Weights of a small self-supervised image encoder: widths [64, 128, 256].
Rows from block 4 of a small self-supervised image encoder, named by matrix and row number. Rows with one number belong to one channel. Each number is 500 + 40 x the weight over its row's rms, rounded and kept within 0 to 999. All counts start at 0. Numbers have three digits each. After the name is the row's rms in percent of the matrix's.
After each channel's rows are labels from the 100 images, of 14848, where the channel reaches its highest value: "responds to" is what is common among them; "patch colour" is the nearest of a few named colours to the mean colour under the peak. Only what is clearly more common there than usual is listed. The data: streak pictures of flow and ridge fields. In brackets: how many of the 100, against the usual share in percent.
# c3: 3x3 conv (model.blocks.4.c3.weight, 128x128x3x3, each kernel summed), inputs 0-63
# c1: pointwise conv (model.blocks.4.c1.weight, 128x128x1x1), inputs 0-63

c3.50 110:535483466455560573502496480480441507503534506418551369426502438505435480520387444517505506467536520497529436596451484484494481422466500428425467482475464485468506481473493497501488533507479503
c1.50 107:539444476493535505547476477479550515523511512528448392382484513485459543482453529457499476526484537521459360546567501491406491508407545469473510505495592476528504498492509506449389521520500519
responds to: turbulent (31 vs 10)
patch colour: black (28 vs 10)

c3.73 089:488503420433518515473465478431486440435441496442500424456484491539499455528511472508455491427512467494490453515426512495481515508474532417434494458450441475430480471453488506458512488474466488
c1.73 098:551479455485536497497474531472502476498469505552507546458476562541508538491538624520589503476523522544445532519498516472442511535529522490412505490536524514544487485504561525411509483537513474
responds to: source (29 vs 9.6)
patch colour: black (100 vs 10)

c3.70 104:539493479472439521547478493478482448478482506504553486489517485509517467474497492539436484497489486457529492570504537488480530468485573497453489513449490508448477464555490482448549537495542456
c1.70 095:479502506519480491574469459506522469507485516583485548560490576490514526475515556497483464576514509495482600525522524518434513523490572514464522550481564509477494463573464478457492517516472418
responds to: fine streaks (79 vs 49.9); high contrast (67 vs 39.5)
patch colour: black (56 vs 10)

c3.40 138:400502478498484476507522455498576557526499555531451532463449521501482550507448526470497543507504438480472494438511537519505558447525396508517453521520563521522492456489462497483465530522464502
c1.40 105:361542548529452445469500496507498490512499508491533533528390516487509480509491456537476534549507454453531525529501555521548528481546402536537496556488445506496508375487478488549533471470465537
responds to: high contrast (92 vs 39.5)
patch colour: white (94 vs 9.1)

c3.103 090:523506468496532478316489522487520525487522476443546577536541536527526502484633504534483461483534496517507555521482506475519517497519469509545513478517478471473522549373570517525518483491429537
c1.103 111:505519482491507500330463510474418478504513462404524505518480488511504437484555468515485466494512463436502516488529488474541544432490437510487501461502444480511493460436491439540482450506468526
responds to: high contrast (82 vs 39.5); fine streaks (79 vs 49.9)
patch colour: black (77 vs 10)

c3.85 088:518496501456511564426559481454419481522506499450565442500512507500444501499382464517460518476521504528569550582474524502483570427459553500503491460466442480486491495505496466534507495531415478
c1.85 096:526436487462487456491492495538530525532448509534485523503483507520468560467416511464453515522529451478398560451547477563423519507562484569503466529484538514420458476429487502473413512503482427
responds to: turbulent (39 vs 10)
patch colour: black (25 vs 10)

c3.34 109:496540494492534482537447505477583489521475487539490517475495454471515520485534535397514474593473517525492520452561510458529518445568454517525465516530531475521482483513488483482455507526484450
c1.34 101:521495487492493524515488499476513468492492457466531454517479458467504453525502417471517531583464471421533437559538497498556514472496495519496492525479460499469488469534502429513553472489495484
responds to: high contrast (93 vs 39.5)
patch colour: white (56 vs 9.1)